Weights of a small segmentation model: norm batchnorm, 19200 steps.
Rows from block 4, named by matrix and row number. Rows with one number belong to one attention dimension. Each number is 50 + 12 x the weight over the matrix's rms, rounded and kept within 0 to 99. All counts start at 0.
# v: attention query, key and value (stacked) (model.enc.1.2.attn.qkv.weight, 384x128, the v third), inputs 0-127
# proj: attention output (model.enc.1.2.attn.proj.weight, 128x128, transposed), outputs 0-127
v.96:59 52 50 40 50 43 61 47 42 45 65 64 27 39 61 54 25 55 37 54 25 49 33 56 42 39 62 38 49 39 43 42 48 59 46 58 58 71 35 39 61 63 43 37 60 45 55 48 29 59 42 58 25 63 66 59 40 53 78 53 59 72 44 29 62 45 59 48 52 53 62 57 66 52 20 69 37 60 64 48 50 66 49 66 33 58 52 60 52 75 60 41 42 39 45 58 48 51 57 38 43 45 49 45 36 53 54 44 35 57 62 55 39 51 41 36 45 14 35 35 67 62 50 40 48 44 76 70
proj.96:55 55 28 44 43 53 49 47 61 41 24 71 62 76 61 55 52 53 47 51 70 54 81 43 55 47 58 78 60 60 58 53 69 58 50 47 48 23 59 67 54 60 62 49 74 59 40 41 70 48 34 43 57 46 43 43 50 29 42 48 42 50 66 56 48 85 53 41 47 48 46 47 41 49 69 56 57 65 54 44 42 43 60 56 69 35 57 41 56 43 43 55 53 47 46 49 62 60 48 43 51 56 39 78 67 46 56 53 48 54 36 48 66 56 67 43 56 42 43 27 56 38 65 61 38 50 56 41
v.97:52 54 50 50 58 48 35 57 69 52 40 38 70 63 62 35 50 47 43 48 45 51 46 64 49 56 57 55 47 33 48 56 61 43 64 41 49 51 91 55 37 60 61 37 69 51 43 60 68 52 37 62 54 38 64 52 63 70 31 58 54 49 62 31 52 59 57 50 57 57 67 63 34 54 55 39 33 56 41 52 45 51 33 53 57 38 70 37 45 52 63 53 51 25 45 50 24 74 45 49 42 75 39 58 45 53 39 59 49 36 52 58 32 47 40 39 37 51 44 62 29 43 37 46 58 47 51 41
proj.97:40 46 58 58 42 51 48 53 38 56 34 41 36 58 61 59 25 28 75 48 46 43 27 42 63 31 33 47 43 52 41 46 48 50 39 49 49 45 32 49 50 49 31 59 28 56 67 46 57 32 53 24 37 58 36 63 32 39 67 50 46 50 56 39 30 64 60 47 35 41 56 43 51 23 43 55 48 43 60 56 33 50 39 39 56 68 43 44 69 52 57 52 39 46 57 39 62 42 48 63 65 41 47 40 48 58 64 24 42 54 49 44 75 57 23 35 45 53 53 57 40 57 63 64 53 47 53 51
v.98:83 67 53 42 58 70 70 63 45 45 49 38 48 54 53 45 49 59 46 36 44 70 38 50 50 49 35 67 80 33 69 48 73 39 27 65 25 50 57 45 47 56 72 54 45 40 51 37 61 33 42 47 51 50 57 37 54 57 54 53 44 39 36 52 39 34 75 34 37 58 58 61 64 55 67 44 46 48 33 49 66 65 39 36 28 41 38 27 30 40 38 52 40 52 51 31 54 32 63 60 40 65 58 42 46 47 46 46 41 59 57 67 39 41 59 68 62 50 61 39 63 58 62 50 62 45 42 62
proj.98:68 37 41 63 63 44 46 57 44 56 34 50 43 41 48 59 52 67 55 47 82 48 61 70 47 39 61 47 50 68 54 57 42 43 42 39 66 30 54 54 51 37 44 56 43 65 39 52 33 45 73 49 77 52 56 47 53 56 32 36 48 50 54 51 42 70 63 32 53 20 28 39 37 58 42 35 33 51 53 53 29 20 60 59 57 40 43 61 56 46 48 48 42 65 39 44 53 62 64 41 66 50 65 58 62 61 53 60 68 47 40 46 53 42 20 37 48 63 54 42 51 54 57 53 63 56 47 36
v.99:64 54 37 60 49 53 49 49 42 63 58 50 56 51 50 62 74 53 63 38 24 48 50 64 39 25 49 72 50 59 22 39 42 31 54 35 43 54 51 50 60 60 29 35 37 75 23 49 41 19 35 70 60 43 58 52 46 44 43 50 59 58 56 71 52 52 57 48 52 49 56 47 44 67 63 47 57 56 75 53 41 59 60 53 39 50 49 34 45 46 53 49 43 46 58 25 78 59 29 43 59 30 55 59 46 38 56 65 72 48 59 52 39 57 71 40 38 59 50 73 53 41 29 49 59 48 56 30
proj.99:49 57 50 52 60 51 47 57 56 53 34 48 62 56 58 45 32 78 44 60 43 54 61 35 50 67 67 55 53 48 42 55 56 36 64 62 50 57 53 62 20 39 53 39 44 44 52 45 34 71 50 34 33 38 48 52 70 38 40 43 59 48 44 32 26 49 46 45 39 41 40 40 71 40 39 51 41 43 43 33 45 57 29 40 29 05 57 65 39 67 43 66 42 46 72 53 51 49 49 61 60 44 47 42 37 49 40 73 38 36 31 38 34 40 33 58 49 37 59 50 47 61 43 56 34 39 52 62
v.100:51 53 52 55 50 53 34 59 32 46 45 60 53 33 71 46 62 41 58 49 59 49 66 54 40 56 27 67 41 54 64 41 59 57 47 41 51 52 33 59 62 49 42 37 34 66 26 57 42 52 57 50 59 43 63 65 39 35 45 59 64 58 45 53 36 61 42 61 38 50 62 46 35 68 47 48 57 31 61 53 39 59 46 59 57 47 68 41 40 45 68 46 41 46 87 52 63 74 44 45 48 55 38 43 60 52 61 59 61 38 49 46 53 47 59 29 33 54 56 55 35 50 32 53 32 65 59 41
proj.100:38 47 38 47 46 52 58 55 78 44 62 44 59 66 56 38 48 40 58 59 31 64 28 27 41 55 63 47 43 64 52 56 67 50 71 46 57 61 56 52 37 49 64 46 53 48 56 55 90 62 50 60 27 63 51 62 61 55 73 36 68 52 58 56 44 23 55 59 49 34 55 53 63 57 72 65 46 59 44 54 51 53 42 49 36 35 53 49 49 62 17 61 55 57 55 47 57 25 66 56 49 49 49 61 50 32 42 70 56 62 52 43 28 55 63 56 54 54 61 53 55 58 51 42 50 35 59 54
v.101:37 43 44 55 57 46 69 53 37 61 44 46 55 37 75 21 47 54 47 45 59 67 50 40 48 73 66 59 58 50 72 38 51 44 56 48 56 37 49 51 63 26 30 51 69 51 70 47 53 55 56 30 42 51 41 51 55 21 85 38 44 37 52 42 50 41 42 51 69 61 34 40 52 53 43 58 33 42 35 43 60 29 52 45 29 53 33 49 62 41 46 45 51 65 29 58 64 54 53 74 44 59 56 52 38 61 50 51 46 78 56 49 41 55 63 36 48 54 61 43 50 58 55 40 40 32 50 47
proj.101:56 56 44 53 50 76 50 51 49 50 49 42 56 44 33 59 71 51 51 61 53 49 71 54 45 35 52 41 56 52 45 62 45 53 45 71 44 40 49 39 79 68 60 58 55 48 57 49 45 43 67 76 46 51 41 41 38 79 62 70 54 49 37 61 86 57 53 50 49 37 61 55 47 51 62 45 53 61 48 49 46 76 47 62 60 34 61 60 51 53 39 49 35 64 50 43 45 40 49 37 65 62 50 68 49 50 55 43 66 39 43 53 51 44 56 47 58 67 45 46 61 41 48 39 74 52 50 59
v.102:32 58 37 58 38 52 50 41 40 47 49 55 38 62 56 36 59 56 30 25 44 40 52 17 52 63 63 54 62 45 59 25 40 51 50 46 39 58 43 53 66 59 32 57 48 22 40 64 36 62 77 35 40 53 67 46 73 17 64 30 71 60 45 43 28 49 42 38 66 58 44 30 56 70 73 56 33 62 45 54 40 57 20 62 36 69 56 50 46 37 58 54 38 41 60 63 61 39 49 50 64 50 56 58 74 45 53 54 52 57 49 47 48 50 62 42 61 39 64 26 27 52 62 39 55 38 59 80
proj.102:68 28 56 27 74 41 27 42 53 48 47 47 62 59 54 53 43 38 65 52 88 64 78 42 58 52 51 18 50 68 40 60 66 51 56 35 63 38 48 46 67 52 64 47 41 82 42 44 54 51 23 50 54 47 41 54 41 55 39 34 35 35 66 52 60 48 62 63 49 63 40 71 49 50 48 51 42 41 40 32 20 48 23 59 57 33 52 52 32 47 38 41 57 41 62 48 43 46 50 53 36 45 49 62 59 39 45 66 62 50 53 60 41 39 29 67 35 49 38 58 68 39 31 70 49 55 47 35
v.103:55 37 48 53 28 53 36 39 48 53 51 50 43 59 56 55 49 43 49 48 57 42 31 54 52 48 35 61 22 64 58 63 62 29 57 33 46 45 44 54 64 41 57 45 51 42 54 39 51 28 62 37 88 48 49 42 42 55 48 43 53 50 36 48 48 61 50 71 58 63 35 34 56 60 49 41 46 84 62 53 39 49 45 59 60 65 32 43 46 50 60 50 56 52 44 76 50 57 36 61 44 65 50 69 24 51 48 59 31 40 43 63 76 40 79 47 31 47 53 61 55 46 53 75 72 63 42 50
proj.103:57 53 62 37 59 36 58 62 44 54 50 58 57 32 66 44 35 50 16 52 56 50 45 37 54 52 63 41 55 39 58 52 46 57 58 49 57 53 69 44 58 57 54 49 43 48 37 54 48 51 47 72 44 51 62 45 67 63 70 51 56 42 76 64 77 52 27 34 61 60 66 44 44 48 58 50 50 38 47 56 56 56 86 41 30 50 52 47 60 46 41 53 65 59 51 61 44 52 29 50 59 43 57 50 45 47 50 49 53 52 52 60 34 55 37 52 66 34 42 42 46 54 25 34 43 50 43 70
v.104:47 67 37 45 41 40 43 19 48 70 47 55 56 51 41 48 66 46 56 61 22 41 48 68 47 20 50 59 35 41 62 37 50 34 63 38 55 44 53 61 39 56 67 52 40 74 69 47 43 44 49 82 67 58 71 60 15 63 42 65 42 43 54 54 48 33 34 52 36 44 63 38 67 40 48 79 45 35 63 53 62 65 54 49 18 33 43 59 55 61 66 50 50 50 57 51 68 75 51 46 43 54 58 61 42 65 67 53 45 62 39 42 54 44 43 31 19 31 36 61 43 75 44 61 31 41 56 59
proj.104:46 53 41 59 41 61 56 63 50 42 40 64 61 37 75 62 25 46 44 47 56 54 63 47 36 57 32 48 52 50 67 62 78 73 34 52 50 31 52 50 38 33 54 31 74 46 33 44 66 36 61 41 22 41 47 57 19 32 52 27 59 47 37 35 16 35 37 49 49 38 40 44 31 44 39 60 43 52 69 36 75 55 59 43 36 00 44 51 47 58 44 46 69 61 49 50 59 27 61 54 42 34 57 36 62 36 52 54 41 47 44 50 55 53 60 39 53 48 80 42 40 46 60 56 40 50 43 67
v.105:42 33 52 57 66 49 43 38 44 58 59 67 62 56 43 48 42 67 53 40 63 24 41 53 55 46 65 43 39 73 59 50 47 52 47 48 51 43 52 61 64 51 49 39 61 53 50 38 45 74 53 47 55 33 53 35 48 50 56 60 62 51 44 54 30 59 51 52 47 52 49 42 54 39 57 46 20 43 40 59 34 57 53 51 45 40 40 63 64 42 48 53 48 57 70 39 35 49 49 46 46 63 33 32 44 50 47 77 55 49 58 49 37 56 62 25 47 60 54 48 63 44 52 61 44 59 55 29
proj.105:37 47 47 53 44 45 58 54 47 27 61 48 38 51 67 43 70 55 63 50 35 57 48 43 57 50 25 59 48 77 47 38 48 52 51 39 60 38 59 46 48 49 56 62 38 55 33 62 38 40 36 66 44 55 41 52 64 54 64 68 41 49 32 59 72 58 58 35 50 40 60 59 47 51 48 41 66 78 56 64 53 50 30 40 39 43 60 58 56 45 55 61 37 46 33 42 50 66 55 49 66 36 68 50 60 62 46 23 49 56 55 43 72 50 43 44 44 45 47 69 40 53 42 47 53 38 54 63
v.106:41 43 34 54 46 79 35 56 31 47 41 52 49 46 47 53 35 47 49 62 57 33 61 44 65 38 62 60 43 52 47 62 45 46 51 50 54 62 83 28 41 62 55 61 51 53 69 58 40 45 41 46 48 57 53 58 45 57 42 50 32 59 25 70 53 47 59 50 53 20 64 38 62 63 40 58 54 63 61 46 45 38 36 55 43 56 65 54 46 48 47 41 55 51 55 57 34 46 43 54 46 50 74 38 62 45 35 50 53 48 68 38 56 64 32 38 29 38 50 44 84 46 21 64 57 49 69 44
proj.106:47 64 61 47 66 42 64 62 55 42 51 48 55 33 52 29 72 54 48 49 44 74 53 40 42 42 33 65 42 41 56 36 41 63 48 60 50 44 29 72 45 43 23 46 67 59 50 52 59 46 67 46 66 56 54 41 36 23 38 57 58 58 63 48 54 51 57 43 51 63 47 54 39 39 56 51 49 56 49 45 30 69 78 51 54 36 42 60 46 44 51 59 51 48 43 27 97 56 62 29 40 42 31 68 51 49 77 55 38 59 58 43 60 45 52 37 51 58 56 44 49 50 50 50 48 36 43 55
v.107:48 47 43 43 57 40 46 57 46 50 63 35 44 44 45 38 53 59 59 58 52 69 47 56 62 59 52 40 67 40 73 42 45 39 68 62 38 39 54 77 46 42 50 51 55 47 45 49 51 52 66 55 48 52 51 59 51 43 48 57 62 41 44 44 50 45 56 51 44 42 62 39 49 43 66 40 57 77 48 47 58 53 53 34 40 58 38 48 20 33 40 61 70 49 48 62 66 26 44 67 39 61 55 71 42 51 46 64 40 56 52 52 47 44 75 34 45 45 50 59 47 48 38 50 31 32 48 65
proj.107:67 58 37 56 49 66 65 58 46 67 39 48 40 50 52 47 53 63 53 52 61 47 64 51 51 48 56 44 52 75 60 59 60 52 43 50 64 51 48 38 62 73 54 37 27 45 56 64 43 55 61 52 48 45 70 45 50 51 52 35 35 58 47 52 36 52 37 40 56 54 43 58 40 66 35 34 60 38 51 46 43 42 45 37 51 25 38 54 50 59 40 50 54 58 65 49 42 61 54 42 62 46 53 49 47 55 36 34 63 55 33 56 52 49 38 55 67 50 65 43 68 41 45 58 63 46 56 46
v.108:64 59 72 43 33 41 42 71 54 44 37 46 44 44 44 40 27 64 69 36 43 66 46 52 67 46 54 42 44 52 56 65 71 52 42 44 37 54 40 60 41 48 55 41 42 54 56 48 40 45 59 66 35 49 54 49 38 46 33 28 55 34 43 54 55 56 46 49 46 60 59 59 51 46 61 55 54 38 61 51 40 60 46 60 53 52 57 59 56 40 64 46 32 53 39 46 69 63 52 54 31 68 77 44 44 55 63 60 48 46 49 62 46 24 27 36 49 62 64 55 63 50 53 56 54 40 32 64
proj.108:51 35 50 54 66 45 48 44 27 53 46 51 69 49 42 66 66 58 37 45 49 56 47 63 35 56 52 60 49 45 55 48 43 66 39 60 51 53 45 47 57 38 41 39 53 52 52 60 53 30 32 24 55 57 54 65 32 48 43 45 49 56 72 50 41 43 39 52 56 39 46 56 61 36 69 36 26 45 41 64 51 34 67 39 47 47 40 56 66 48 49 52 65 49 61 44 35 54 49 45 76 38 47 71 55 35 44 71 66 48 58 41 56 53 55 67 52 51 37 56 56 60 46 52 68 57 56 36